Rows from block 10, named by matrix and row number. Rows with one number belong to one channel. Each number is 500 + 25 x the weight over its row's rms, rounded and kept within 0 to 999. All counts start at 0. Numbers have three digits each. After the name is the row's rms in percent of the matrix's.
# convs0: first 3x3 conv (model.blocks.10.convs.0.weight, 192x192x3x3), inputs 176-186, a 3x3 kernel for each
# convs1: second 3x3 conv (model.blocks.10.convs.1.weight, 192x192x3x3, transposed), outputs 176-186, a 3x3 kernel for each
convs0.58 100:492517524504509463504546505526476556470519472509508516497513456485535491517507507494519459517487499518470507490528488545502468467506511491504465476483502478508507483501493488458497521524483490498497492483520467547506469495502523494507517493516503526501522454497462495525526494486482498464504497504
convs1.58 102:492558495474484499495486475498478460506490518483505479500522513538469519492508524502504462513516492493521508475514516510505506527447506513473518514477521497540505480468454545520584471486493522461487469529472537457536531519460521549509457504493530529473514490498507475485489527494477509542496525522
convs0.59 104:522506471506475500520449503468480522512519496477468473500511507454480505486517552491507521535490475476470453501472498527462508469538494480492462466435526556443467468506495493516507485494513498477493508502484479507516475467499486513500524502491525522501515531471487510492494472538479459485493463482
convs1.59 102:528551487461532480461503462462497507464507469559485514470465453484500488533492475504501488460512480508505488423462553515481560501501536502517466457516510455463535539502489532490510532489487539471475519528491534515514501508477518497492484499528494566474536535473537456454535501489508501531496500503
convs0.60 102:530439473518540475521529515480488519532554474474517514502529452501467491533500532511482526509480493464477540520518506497477477474464496543496510472520507483520485500502531514483544522514511527481547539478504495504465495509500515510512519510485510482498525516459488471486521509482548496561509483518
convs1.60 099:498509528482520502491498494553512474521492502479520523477524464480507496520464520481491475486484497469517497549457481480492521499513463489516513534502493510497494507524536524510516487523472532531494511499492494496469517532465509481501479473521485498464491477517512487452513502530522522459523522453
convs0.61 110:501497513504482485522494530483526514509525443472525471530499488472488560490538442473549517497528462499475550508487506527526493465473495486493514525519487527471500545516517467502520519516459517482540466496520517516518486544478534487521492536488496478510530512490505511493512500499499508472475510517
convs1.61 113:495512480519438549525501475516479522495490535482490450504501497476524526514466535467523493498523496513446502524452498502481526508479488508491533495516468501515515498481517483502551480525486502498499472511513500535472505484507512523464505478524502507478503505466472495493531526485523486508499502453
convs0.62 103:485535527459554499514498481518525508525523479459501463530556524522494516491486524504510466508496533488471480550512429536533436504461474493480592461516537460540499491500496517506540492592549525506476520487477491490452488492462488453476496497475517523546479468527504478496486488486502523470480502487
convs1.62 101:531482522495482527488506500489454481521521477526481467477523491532489514521500541463492513464453550537465511461485503516461529483488556488549498453529504494476497515449527481492518482494477504483469480490470513545490481481466505497461503473486489532485475511493503501469490534554506502480519504502
convs0.63 093:493514520484460498505501483471525506544530486499436557499538512512507454479469429516519502554495478470501519517474508503536471529482482511473491482539505518476522514481486474547476540508488469471479474517471467484486518487500477496504513476486523489504512523475479466521477507511496495503501511515
convs1.63 097:498461469492477450486551539477493492493512462542561527474488530490509504496499491503465487499466495467515461500473506492448523502445486504535535508523506493470489513559529515501482461511474522522528512479475516501535499521503472494494496519502483505509490499519523492451494476504494501518495479521
convs0.64 103:499523490513487486507472502528474478488492502480498510514500497506480450509463528507499474530471482500462510506483473496491483461488491511499521485493500507505513562513507530448474508482504499520527492495499541472434534507517508467530474519492498524485534458563493535479511505493483534490486467519
convs1.64 103:500453538472466521493497561504504503515489520494499493478505468504565541512537489505512500528536529507488523479447497501502502515493497502531467482534500474512534450506474483502497491493487478539483493465501503478496486496522438493424466473455501504513516437523504512518495477514570494485516465492
convs0.65 099:475524489461519501502495479505510489512478493439505490485522512533483541463530491508500461469496524498507483485489513495472476504514479564495484464556509485520501487500524486484500505489448502503487517488503503545511517517476537568512485517473471488486495467557515480513539518505547525536532539497
convs1.65 095:462471505488488467515523502512489496479555460488487548501503502517527500521522522495465483489498477473496505520432508519492488481503488516483492525454501514520476476460473479476526493519515498502503491480515508475505486498540463463445556495526474528521489493532524512475532509527543497509479501465
convs0.66 108:517466519517431472491505491489486556511528432526503559538480468517463534445502511498496501448502526481504491499500500475530474467576523483510470528511532489511508502479473516487482535514479508480477477524502482514502496498502532459543475502498525452472448450573519520469468486500465517515506503494
convs1.66 107:511455524485490512483510465518519494505504563474537488456480523491534471506498499498474464523510472524501554526479518533520478500516468477502497461505490526498520507487528461452448489493498488476500494513511517480493519507489486531465511536512488509472516521538508495526468504478509501494505461538
convs0.67 094:506484448481431461513494512491545419474501516520439510481509449482499486490465511497505499511505504516471481521533472485495490516542467514495525495480531494508500514491512456457491470516497474503483510494445509504473479503494447508495486472526436479542497504501501526490490518491510496551499527464
convs1.67 096:517490488502461476530507516477561494452508527516482483489546481495488530531473494515504514471510469483518488511502503526534536484521521508489522475532523490517472484482480509488490466483479526520450438472484511473481460521500517484471501459494482485511508532515484496452497492429455504497470457520
convs0.68 094:498489482537495474521483519490530480488545470528470490506519488485495507489468543498508523484517512481514485501492524503477525465516468489504516459476541523503514479486530523521484483527514523474480496525487518487531493478533492482543495531516524496517462505495495542488499511480542514529478471485
convs1.68 093:483504492509469493523479451456501465542521493468489535474500484507492502498479511514462491494489489498511479464443511497464489530445504496459483470549517499504479514461490523497531446475493476479489487425544501524472488487495512550529485543566444502495522434460508466506543476478486460526499521475
convs0.69 111:507542457499507455516515478495450522530505503513478541496516478518473485464513493491509493492493511520514511530519455485465530519498486499467527495453515529489488516495469515527438508504494499494515502503476480486513495489582486534523481491496495509484490483483492548464506516502493488471495473491
convs1.69 106:495475503479485558478466535458564466503488495533508474464479513513508534535481511493491491508474488504453486533448510501534499510466474512523496494540528471524507483492485513463501526496470512491494485502528512474519522491531497511440483533504491501489523494427477483501509530498490449494514509481
convs0.70 096:512499504497505482516514504465488500516529467507453473494503495530469448515517523510514476506507509502482508479520502525502485509518577488520542498499460514492535516492511503525516515494523510534512495471466484511496494550492465505503528498492534513511464532531520506517482487513505515496475480475
convs1.70 097:469428557540527553529555513456487443522486512516509561479495548533502450487525535496503500508478500503443476501504508539493418524530484493505505529509516544536527474520515522523485494508461520530497487504483487509489534498484493477504484492503480499500521480507474539540526482512514485504494545460
convs0.71 099:538471540516520511495529537466500477522477479504520497543505474499515528499502485526506485514529534535502496503476504473506458490496477532491536481541539496450520540502484498531477547504507501514498480523535522489492514527519509509517489532521522485500542467503489477515504546505490502465506496511
convs1.71 097:525517501447526525512500454466533558517517487481476519485499530520521555498530495521518488521540513507487496518503541575469548492505486503512542506508533501447567476461495523470471538527513498512508473480540470451504502504517481478495524478522489511455543534506511502500527465479518573521490539500
convs0.72 100:520486504510469498453514478494542469538488461459548548533466515497492508485532508521535501497545487469457490482471552495505488499504499498518498452508497514528484515520536529424489485492529509489508507470483489511497528482532485465488498525492457529538495495473492558480460524510500503462490525476
convs1.72 102:522530510475473512555467500458463532535522463510479507454465477522481515472526487513501532535468455487513488485529516473534485496467503535480508517521523459501518488524506506540502511475520492518469512467499511480517529491515515524515477492480495492535492472486470525495536454494483510525473487522
convs0.73 109:512470486447561531479546495493485487503531500492539489501513495484488514509512541490495502478470520527539530475554485463518535559505501507449541460514510521519484535511483498486515460502510434521530486491486515490497534487534490494510499494499519557455495474495504498517492489467506523515525477477
convs1.73 111:517489520477502495484452488526510497513471532479532466502488492488506544520534466482452518562516501514507519491486473491473572484470486462518501504489516476556516495494490479533481525501477500507483503509545512539511521505503519507522505525490484525540516494504499486521523464506493441491510503491
convs0.74 100:491529473537506474486487509492465414487549558542515537489570484500487525488500526491520491517496511485495507544448528515500502476538516477529505494500525453471490461496498465472484529536496499489524495476457488506483510503520482527511517464509484515527504489514476538502484462518494486498500476510
convs1.74 098:506532460534514444510477501509532479473517511530510491496474504530530527470483505509515519487487514476482491533508454502493507505502527486549524479529493493548459502477500488535531484480499491510476503517472481456528510509541472512529489469464501485470500551488492534529487469465448501521494507529
convs0.75 141:525447564472463518491586470471464519515523478495484507494522478516528500471509497483521506481506489486529490495465509494529518527546470487515446536496522485462521496535533519438517511496518492491515523521512516529483479512505502527470510452505470525487459521494517435541483502479463498527519506473
convs1.75 127:447478498522483510495479493533467506457514478505477535500516503502494527518469470529519510488496535496480517447610518450478530441586470468506498447539458481483522471486489520530498506505505488488508503513492460484496501510513459502468497527487526488515547436480500478509469501546474556483484484525
convs0.76 111:497520521532507516540464485488495536480503464507516486479498503513501494491486468504494498505510495507522469500482453526505494463595454551515468606497526511521495519491535528492479504470484489513507521498491495491515516474517509500497489517506462496529517481576519464467500466504536458536480556483
convs1.76 114:512485499524498483533489516511502525467490540498499499502494493475462446454508514488506519502516514512497485493475568476612535484620509508484500521474489464515494549493499518479494497490479476463497447505514498494507507471491486512503488469536514502484483488510519476503501484495485506508474511519
convs0.77 087:497480512483493488523498527548519481457509482518514532509489456496468469498465505474492481484509495528499533512515490538498491502516440485491515509493494508486482518469506498496531511527471485509494497468480447472487471503508506514522479501518500466484486524455531502508521529511469519500480569523
convs1.77 097:517543488495500480464451453523477518506528513481548447509482514526482494515482486489477495468514500536513505488490486501439526515467487498527525493493459485498512500511465497488472496484503511525502510518484491483453507488477494493547524528503502502498520503506470525545470485504526518508518460508
convs0.78 102:510506497522494496454478545466519500515461506474517455489475521499521491548445543511469507520513507486518524486471490470509550539560511505498484494511472505516479478522515509524476499428503465521554520506464512503438508490475475517478487531476473480528492494475440498564493500498486483497474488523
convs1.78 104:460495533527512500531509475525479550507524538542506478501504455516505482509484505503518503486502460520485514439541537495524462516471500471484544484478481536507495506513525503572478507479464476497525493509504489526504496484510465531536489556490515501516494487520473478516474480529471543523521550456
convs0.79 090:467481458482505518513500495527537512513525487429461532486512467491503524494472515514565509507500536506492478481489497506517516512502507478495490482475525507524522498486477516498491473518505492481477503533502513463483432483500522454449505540502520456500507462529494514543506507522495533492509458520
convs1.79 092:508504499522492562506520490478480576560475506496492486508514468518480567514494482470453474497508520550510514499528513525503451486495498500517494488512499524476512462484532538471485473509505509536519486504507439505510509459506533548468523512541474536484467497469480506544477495482512460484519478513
convs0.80 092:489505498477499492490550488495486503570491482501520496493446526506524492498498536495516483493507513505500502494546507519506519515492493503491480495507457515470501516510488491486529488503505545501497436422480513530475516464493487564497519553518511484484511528499481514482518539498541476484546479504
convs1.80 095:452526489528487504536498555476483545488539490522538479496498506511465510493501511508508504535479480496531529504522509525525452535494475462489518541446521478554508502476526513530504480491475531518503512536495496500496508515503473486494497544495495477520517505515462519505484528458488557521530466521
convs0.81 100:507491457490528460497468483478540430512499511524465484505490484503423488477495497508509523494485481518522474485559481510493544507505491483479511545505493503523487502479482480522541546507511516512481499520522502485489560475486513522495503491520485470506553488535476528540490490500501507512513492472
convs1.81 098:479517512506501513510545510489509523502488549527486467520458534513529469526499459520514506496500526479503494502470558509540481508504496502497531478503456486513509523509492465463506477490504513543522487472472498499494503525500490443538498527496521506538509480477505474510516476475518503457471518488
convs0.82 109:520501468496467499501502490487543494537516504536474468464511499546448548494520492498509491481494534503511503507526508475511512510504533468485504493511466531498480518530514468468511492530511507518515453487517503503495474549513509458520491496486487500459501468516470534484458538493485518509521515480
convs1.82 109:489457520480501512513510497492536474525521503503467570518498530531532472471530507513478500476503563472492537522507497496528493538507475514548505529481490467488534533472477497508498472497492525514489485525550489503517496514524503513496516466562421548482488486483515497474580473496461484510523518451
convs0.83 098:502504484501510478479477514474482479469489496556482498502497490505497529495522463486502485506492491515497488521511475530461527498528523490499501454486543491520504502521461506535476516506505522527491497478498491476533498500525480517452508461474483497497498477541466502504516518544512506536533440499
convs1.83 096:525503481452485486484502493521525497493515485486464505538485506533524534518501462505469461487455498511511515489527514464501479497486507485478492443499523506499504450499510477471468494504476492520471494509471502534504497513474569533486502495493500495492495458522513463493422545498492509505496499498
convs0.84 096:499501490523546531498523485497530480494549502458477500536514468510546527504518516511488462503498457538497517495506505487516505501509475529507521492484509469467501488503567484520518509498485510512509521484462521538476495508545528521532491448494486483524495488476492494492518501513517504511498524529
convs1.84 095:508523493488537512495492508555505526486484480515503523524485509522481516500498472484493491504488466474510495541515471544501505498520452476518497493527520450498427510498528521504507501509506514471499501479470501530516461523482489516508470542485489424496510518513498488470504508508518478496513506499
convs0.85 096:531507516493493446534481508519492486458559513510512503448531492578460455481498487530520481452486501469479502455529521471476571492486498452518502526551514496512522546504497458459487516494496514540534530517548498522511512496473483513496484520556509503513520460492497516497500511524518554479518502525
convs1.85 100:514497512525499482519493494490501460490446536551525490493510491479510511515440491492515491475521508454509515481527499499512483500503511487521526476517481490476548472487550504509498496496482513484496520472474529516486470546482474524518521539506493491498495533496470524551474512476531500521489470491
convs0.86 087:467528478500514527512518558516536498533481479508500519442498496555498523515487469487474514522527488501483496496466525516479493522482492529494508515532502503504481520509518532466512495493490507493473463441487471514485486494490465503518538462495502532486485491473480479512480483502491527535505529514
convs1.86 093:498492501511497473539541476497490493472514477514463499494513474498503470489529552479521524520499480479467504512507536539475506482530494500540513510500467493535527495534511519500460528482477537471549501525580522503512476537474467461447492493478503487489566499510535529486486477495483528470498488478
convs0.87 098:480505501514497500519502488508489507523523475484507511493482480446495547485496484496489528519533548468504501457433518485470536502536501475520564531486459505470480564535477549496479502520486482477481513492510499500540562499501466518520492500478472486503459505499495493524488514490491474499481485479
convs1.87 097:529468505481484506470470496474502530498484511474528477506463533514461514521502494517524480544525488460482472498524465527514443520500487481536508479546474491543521479465502535511485547517492503503491468509508530526490532494507485462450499492509476469486474535464496519479463488459459484502556545516
convs0.88 099:453484519469447531475489500519504461511483515493485490496504468506530480479454510484524487521501492525528482498523486507499487486514540473529513454498530504539500521507538478531530475516504513503524551476500458511481505551489459475473471483511554505498514499523504476511501522491499517544527505562
convs1.88 097:500482478539471456485552483502533492451498539484460495503495479504462529524510493458512471495514522510539515504532499527558464501505479546475494465502565491483495503506500464449557521530504474468487487497485449509515484526468475516542500439504514485534463458462458515521456501515480501498517489503
convs0.89 109:478479468483490555483518512479505482482452511503459493502459498521497483505449436486513462498479483494490499558512489525508473500508492480496484504508493534507498492531478431534548519476454484492511500556499534528443514514476507507487507513495514515518508507460496466514475512506499522515500506508
convs1.89 110:491516500515460483476487493491494534476483479473468484472526491471516474522485482530472464488519509532496502483499494507472534510484537488504507503460484480523521517481477491451504510464485510470509513484489457447528526487512497461483520541508504500512492514507494499483501516524539546498530482480
convs0.90 095:531506488492520515517500513499506512503463510542482497482494493485489514491504510495479483491515529472480524504434515494467476493541460549538529537505524484513517519532481501530487512540472530506464532519540533458482472489512491533475519505516511531461474483468512470510474465549459531503484489505
convs1.90 098:528575523511590514483504494502514437494527453494512468497505467492505458502468520530530539501503477471488510511514468514496500484481508481475504549467474511532528469510490489525537505511471496493485489454446481500509481521482531465520523510451531485532565494501497522495501543481483543546493524510
convs0.91 113:486499483451484482486493527525461473487520514518536470451498460523497550544552515498495470509516519512502503495509508482517467521514465469518510477527464515500473489479513533502497470505525496484488480501476495524549494494535492497476475510536469491502527510564515526496485507510482499462452524526
convs1.91 107:481513504510535478515535508510497544470462499519550536492480516491493468525503498492522490487491507506516506449486548513496516508490451476493498503443482496472529511501520495506499468506504503529524530496565517553516530494541473516533462532525484496465562514516474479481489505495496523530477523533
convs0.92 096:514464489502479496478500544510508494474465478459449522526445508440546488475450465522526494434490503511521502488513486472527451513517519504501525489482530475491493499502465518514531501513537532546531534448478485483514500501528459481501509479477503502530460501495491475507502487511515537520516498479
convs1.92 100:492484472483504476520496487491517518490463493491497503548531495522494531455489462496522509508504496536501499484513487511468515541490514535496486469497515521489499475498481503521515497529546503500439487486473474478486520489520517522521492482504525518499471494479511476479485495502499508514534535486
convs0.93 096:499491464484530510480479498452525459431526471503463503532541505471521488456482505519509497525503469491531500483494515487533490485451524575498524472525565428487462490474508494533526512491481518546491503521476493537527509468484487459467518477524508517525497477487506512473545519466490503524487521469
convs1.93 102:539522507491467484458509521517484512504491492471500488465481534521517494476458537502505498500463533470493510543481489502470529521545490520465502445540528504564457463490518513507526487522546522475513491513511517504511512478523509514489485529495506528492488531526483489494495500497556526495522511503
convs0.94 085:532501513496524507493514450488536443504514514499550531535459451505509512513498451515516478504478498488487502499498484534467513532468503500524493484517479459469491492466475514538459561507514506496478489539498496486485473470520500521462525486504493495481544515524469474504537523538509529527488525532
convs1.94 092:484492532501492509448497530499475467488518520515475540472499545488464507518479464491507488504505501526493483493469451510513467514457477495500539531526513538512478483503489518553519538487501506556515533488514529487508527458505494454480455511465483524490486544531501462482503493503477507484492454472
convs0.95 097:474490492519476502491471456436508485544463443501518500499536470489479513531481579493494480504507490530510492494470505494520498505514454509505516479514486495474522543479522487493467497507492500478500479533564496470507494525514499511504489477543496491528529452516500496526489504488485540469493490488
convs1.95 098:505509517510526502490472467501508535512496481464495536491523483527454541529488471475493463482468485515533480479503506477473517464532540503503521527485493516457495490522484501479502516484482497495487478495500492519513492523489541484488472536478478486470479536515550499515537502524546582469493496480
convs0.96 092:542570494466488534526489467524503498559534420471476530492499496493521529496525471494540512463545519550510504501533478541503440509486514464495520493508478495485513517484516485493511470514517514466532536509503493488461496519492474505480464515520490518502527524480493504462507524484457514519544480515
convs1.96 095:513528471510493489510450518490520492501475455521483506516449487476487536503505497467509514489477517518514466511537535503493456494460548461502503505475534521488506490538515513484526512538549440505473494494488478513525480528485524474514457491463504474502509486461505496483504531491497512529496463488
convs0.97 095:489538504508506530518471463510473565493575523551463473522522455483491507461492568516516521486476484522487492466465486506487481495504470485533503467523542504553479457476497477491506505451510484518474503515508520497489535492472459543523479496519480518498503482463495479497497515512499488516509496490
convs1.97 096:480533489497459511487478443497468482524467485494526513478502518475494513511520470488488496529523523492503509480508481494472513515477549506483489489474549528463521490545477469488511517489538499495521516516518497474509494490535528454543511503463500526524484484491495481534513493494480518516548515457
convs0.98 116:456488507455528545531531497527507504553466439506452480489505499545519502543513554506473520494507486503500494502506511481499507524441507494493492480511476505470535510498489542524487518519517432518511495510533600544523478516481518528514469492507527525490497468523483458493516485480518502487487502506
convs1.98 101:497435511460443457539486480529538477577541500518524477554519526514508489508483555496498485531530497509493529502508512506495505526533494519487486469493470509477463483525536506514502460484474531506565548516533495517537520495502493479536526485533497484510502511509510479490499505505459470503508550567
convs0.99 111:544465479503540470521490521507505496477514524495501491489511502513523436567451498512477522520476486465452520481488519468461504484461521535536492491537480487550507476496493532499466510530481510487489460519501503494491503492511534477572492506534544515479502450479509550499501518477524504525488521510
convs1.99 105:486509516530436554472481551480505458500576479506502486492521495578501504495544550544479510521501467498507494508499475517495461503517503519439518487497579535466483494538473518505468485524501511485528476459506486511483441504514514503491512514507474490524506506534508557454572535519530487503523489433
convs0.100 094:518492506535501454506529516506483451505535539501537485476503544503492540469470483486494487510518483500487470489491542516501546534502490520550500547504500532485491444453470483499485508456531514505483496460484466539460539513526414486479536515496519515495469460539507541509545478521533471510514510483
convs1.100 095:458523589485514506465467543507499502525456456520477495530518482469550521538505536490473495508516520528550520492521508506464509448540476521522484497538478534481541512486526474494529470468502546436507502503529545513494442482457489508520501495485495497497500497512509525494449465485528497492493493496
convs0.101 098:482524527526510512477501507532553490514493520519487488508519491513524514472494435461484528485499448537480504523475512499511510469516518562511535523510543490512455477513546482507552493525528491536503526500588505475544494492510518465518465511478503437513498492481476528505479473539488485452505543479
convs1.101 098:490508513512483502540525525465518514478465462466470471481468497447490447510481521543475499492513483488533530510524453535476499494459484464510486491515481518551489511520507490493456509563493509552484537508494541549512477478527514487490492505516484476507466526507491500510472450515554468500509455478
convs0.102 103:490470549498511474501470490491511469484464548479522517569485514483519485493495527483521476519465460466483492476517516504492468518482514497537501488498507472526487478522552490498468516490529490461532520477469446531474480520496562519516492492507487545496512510478516471544499517474496523449491499502
convs1.102 103:511487495480501491439529520507518499510481529485558477475507537528488512504526439499511518494546467494487477495507502530511492517471483543482511471530497542434493501486484522507534479479488478501521504492496495462472525500548488491477481499508498517535511484429485521503507502488494486517499524485
convs0.103 114:496501510497520446512490509496502485511490465485487529488449520499564540541489486506505501518527487500507459509505487511490517474484498544514521535510486495537500541492465458485497548508489555495512460463558479499481519520475478499486479492495478521532515529505523499480503510505521474509486505513
convs1.103 117:489467512497470506489544547526484488531503486462507522537494493513461481529568501500467500479497533491515525504522476505470478536439483520522526526513473523499479493465505535487487496482476536505488469520467517523539536513489511532474484478486504486502441476528482534475488547493553511443547434480
convs0.104 091:489507515476505500566444514485538474511482567532430545481499504511529514479476485473500521489535465509538516529471457485479505475521520478541467488484529490494504479485471456494476529513461512488515558480487522538504485477489479526490528529457505458502499530522443481495521512473500520498476512510
convs1.104 091:469473439492498493478469492516500488520496541532475509525510487528444513434477504485496525531507501519494512528497479520535492538497522527471515510534504514477528502503497478501531500503511434479507517486477485478490496487467502463524482483494503513492484512458503501518470526533513488510518511477
convs0.105 101:508483507474561460519463515536508504448533470491488505469487507498506498468518480493484538497496511512524510526453483540458548557464507481515502447528486520472500510487442471530512518504477515486499456549504493482472544527499436481548526490506534509520510492502472484508528479518486536491465480520
convs1.105 099:503535538533480461496461466468537477493472529524508455543471518528461456478531535468482490537532502509540473526482468524482509519519510479507471480498493483470476472511488507529495502538503449487507453536486503516488536510470457525511512495445486478528512529461479466470488543498492477500533523476
convs0.106 085:501499486505539471487487480503483457508504525523497503517539517493554520539458473488515517517468485491503490498489502495469507486517502496482509470442528462500500501471509556531484577480463508497498521511459465457490516489538463516486550511484482518477486497510485528499496495481505546487504526504
convs1.106 095:523487472503547520484505480522526464463496501488509469482538486491494475528535533475516495521498476469508486477484445511473473505475543479498513490506498470506507518519504493534479492507485486470485513479480493479513533518497534490508502464522490498497482494517474490501489537509469487487491499487
convs0.107 099:543486517475531500549474476476506489508491509479448546507522479482479492501464468498491479510478493502521503531501532547477474487484467469522491466448479524466470495534506493502532540496469494488496511541513494492513484557495516508497507481534503494522488525529490470449499470495433474534486488456
convs1.107 102:513472501502472472488509486468580460501511491549481484515497524475479518482472523488544522468487519510512457500451489497527450496567519509503523507522513504479540521516541491523489482498531490526460481486499491530523525480489465504520538450521488486528497496516529509492503490541465516506507452489
convs0.108 087:494479525491461483505460490496511513516548550490525498527524533498502500484461530503527533526544530503516516524498506514497531477475502520498454510480469562459501495473499460468474484496506470534550484508496501483444458482487496511531458483480513484512462489507507450466555498470507468532531497493
convs1.108 090:495567513528536534517496511485481526486511515498510477443522517543537507505516458477478538492453484529511518454528488441546461463531468501527483503486508436492511535520515538462497497519521489481466495508505522522539477550495471459496503507483506498526468546510493484533469510526443508487470498535
convs0.109 101:492509456521482536544482508554467529471528508494558534529491455500500523467477491522515493542475493513489509498490556473511460531466561468490528523519499460498500489512491528513483513523498479459515448526475514493528523517478516462483516474508471510483503506493534506506491525487512538457522500542
convs1.109 101:514535480489566485492522497529472512541483510463574470500509474514506476490480511479504552528517465512513494516507498545492510489464521528526509534518455495500481551522526503542508525470523464515477520428467489529449522520477517504537501493463506507493511488538513479512478497497525498475512492468
convs0.110 098:497489457499486500507497504490503478559483524514466505511489440471504514519533508507509523507507519475503480560476487535528496473501495487483527446493495509464502505525473496498500468497494514505451489519470486500492500503513521514490473455523499549473514459502508454479470495481496509514491497464
convs1.110 099:502462461483463460505484492516517514507477538535491527504468514457503535557487489489521491480511480487485482481470461483472486500489489494495493533491529492512495481517493475539494498514511458492455510434474465455498489503472539465482534501482485495500456502522498493481511493506485491490505470515
convs0.111 116:471502505505562481476503525507479508505520492495512525475503538483470473516463488464496553516549474507526515487522470485523508498462515497502528453450496533502503495486461476502535472471479537470511494492523478512503483489497499481506508522475547492471470492499519484504490534519504498493478473496
convs1.111 112:502575533507530564446463497542506505507495495511524481517468463471519457501497528472496484485516498510518522463517477538488489516499503497504485476491486500490462506489498461470475535523475492481486463520519518516501499470480466472509480513501469508498492517498510499511506497511483519506534486464
convs0.112 100:527483471512456549500516488491504532533568455473494486531483500525509507492529552489491468468501531515481517520456464516512465520489464491526481508512506512457520465486442502536489548541514530495508494503544497501561507499501527513507463523462517532510503478518490482533454492521497468487500533498
convs1.112 099:485469455484504458482531483482472550531445471496508518483493476525458491467535507508483472520531521496506509505493496482521508498500506496504428498518535545504500510530487552493534489487455524469578481537529543502512551518493470504478502504557437506485526514443518495531450509471509535493531556526
convs0.113 083:491540516472547495522519525511487493503476487472506496431535484515440473519495542506507498456512499474500499466483498498445463521502478506492496511508482545496497489480498510435516489511538560511493491439488505490494504536489496538428499512459488499533495516488466565533519505484530473494465533492
convs1.113 090:491501524522530450542491527508486516491515484564508517530442490508513486526483512518519505517503523489472477514512466501526482488513519515504485498509491489507482487518501466507495501541537504507480467481446546485492502537516526512513501462493490516463480519533510467519498567483524535496497422505
convs0.114 107:482502504498529514514505505485527460502492532510551523484538493549460479450508521503502504532489485499510481497464485519479533502486496506498529526490513516496531488510469521539496538463432532499447497521512485481479464508498516486525462494518514474469494548492509506488567490509497490514459536508
convs1.114 108:504524519480578498506557555481550482475523484479481520525499513505552504532512521459522521498509475522474465508528523475474475553450513497507557497504500494525513456496482515498499527546538506534504555496506493496482476502483519487484494542503533508472468506484508509485510477496498505470510485503
convs0.115 092:543518483497511550495491474488501471541539519493527459462526470541483511519504499504513510519538487496492521481507479504510524532510456520483551538475491475476502488512479537543529531469529516497491480489523503493509488513471495496490528505469516487497483521490503532530510533484478551456520512483
convs1.115 096:525501505463540457527483493490504552499490496494510514491524506508510479499482551529518482476480532505453513495525498494510481475486484447524483534482457482503473496475507470496489491517521514485481473565512505525503536471507495516479483507498483494488513518493510505438468463518478477525507521498
convs0.116 102:489498477454556456520467493518444513556522544467496507495492500513511509522469519517501514459488522545469525477532492495510496573474502500506501555503443475498525478479526529503539498486523504490484503516496509508490512450522497492510495496515498512492514557521502488524498553467510491513534489511
convs1.116 103:500504474496520511485499478520486533477531460432567502504504502506495497481489492486508498523480511504490469537493497526485479498532511501537474548509451526505502525518487457513502474508504499480504508518497480523485494452468524517467502573492474491565504466540503461508471512535463522528477487499
convs0.117 106:485515470443519502476471520480493515489545470459530510523518488481494499563488512507486474501434488494473524491432475436467497493509540476502583496473523546513465545526508515505515524487512496519462503556518510523498477479510515474518518490512512490465497498532485515484485508521484460493479492501
convs1.117 104:492570556489540548528448480486471508517503500515532477516504493489514494506522519480508514471449473499448516528538434511495446549474482508521504537509458489531497486537505499521508478466502493524504508497475483441501467508474492525550467519490507451495442501510467539510439443490524521513560557441
convs0.118 107:479490519492477467488482529484530478546554462500505519488487468519474546510551485498519523505544538491519481499479489502483511508548508494533486466476535539461489488508529523526541499494446494509514526453518495472509464541493498540510486507474485464510516517463483520514530499488469494536506490501
convs1.118 103:507502509494527491492559472504533499502464460492549525550492517507516549509484469475462453491468518504539479496489538496481517515492511466514491525533515503513547493489529456532500548501510495480547462515547544508514471522492492506532469443538517527498483499516524477472509465482503455512494540485
convs0.119 099:550462466473490529498537516525494521546515492482510488452490491514454501489470527512502524500499495471524498486504535488501486471532452519542490507489495545495527479526527475478507545487494469483501508472494525528544482502481503507528520502497472466517497467543510526494492535495507485501470520494
convs1.119 100:501482504451499521502492489519440530493516508482483527453536475519511453513452542499518502507518486497512523510537486498538539496491472465509525518496459473517527532498483528563523510458510523505537530522516474491491503477512507520486513522494526472467473543559515488507531490506490484498523520513
convs0.120 091:477484536513544453493547500497487465456537517474494456487535537478532467519483495502491485514497484459506508495510500482493493536555483501506478556522498514493507488482486498475496508501485515477511513522519481512504521528517511509502534517502533493493463519562501496531512507488521503493523517484
convs1.120 095:483514470512509417511525495549494516517491535506527497503471479536530513503465514508528509529516506476531545461522576447542561419514501509514465491492460475498489532456493516488444478491493535508499476457479461515471496473530487466474470515462512431462609474515519467448483491505474495521481495502
convs0.121 101:518522511471492557501525535515529464493470429490467489536469489502528467522515471511488515517513514511487475475510489491516497481493461525487524484471521511533515507509490544533519525499519466565477466506525492514482506517481507492525495490500488509540494527529479511455499470485481488480484465498
convs1.121 097:533501513538483511489522493493496461545524514525498503537503528524480487486553505476513509462477463517494502520471523500510503465534514502500491499521485518518491463485463521467512487508501476548542528476559515499518472511475461481494520529461523478486450481529536519486508533477537511473518461486
convs0.122 087:492493507475508485475494497505556491479511518479472486510532515505514472484464549472540529497513525520471494520524488531513520496520483510468523514499491449513489487528522499502502495519495501522509499488507494489502546519493538496529514497477470474519418495517505536522506510502493491452515501476
convs1.122 093:493494490494445487506459498531466497530491514515471489487521521470553511493485451509524491513511545507503460522528491487514514495526494520473514491515505501525516447548498484481539484458529488483482474491499510453494517498484522510463473476494506490479490472516527474547472523528481491498471497524
convs0.123 099:498479490521527542491518529524454522504513469498521518468508502469465528548511458513534505499509463505485508460508505483541506523446521447573502516448517508509482488511473475471484500459504481475475512527502451513538475527500512521490519475463530515480489481509483543502476539496534510468522551500
convs1.123 097:493477535503513483538522483488504500532439517508517482486510478482510527487461494483527484509544531483478499493549483507500462461519480510487512491565480552444493499451507479546532531491513525490495446515512496459450518521505499500526513491497525498517494502528530510469514505512451509544486481476
convs0.124 091:510529441533476518497484515470522488508506467482501570505463485534491455508456478497477466507502493487500470502513483464484518495533514512544491496543522486505496465514500477492529509486506471478505514487488525516508452520525481480476482509518499508520536545524523480484502508520496500475504494490
convs1.124 098:467520502475515473507446475457513542528481528469496504498512483539434488532500431526468493515490477484504549494503497477513496499493483489467480556507452486504492510477497516508500490504459510456509499501470524527516503466503439517515521441494528492489495498474458538492485489459485511503458522556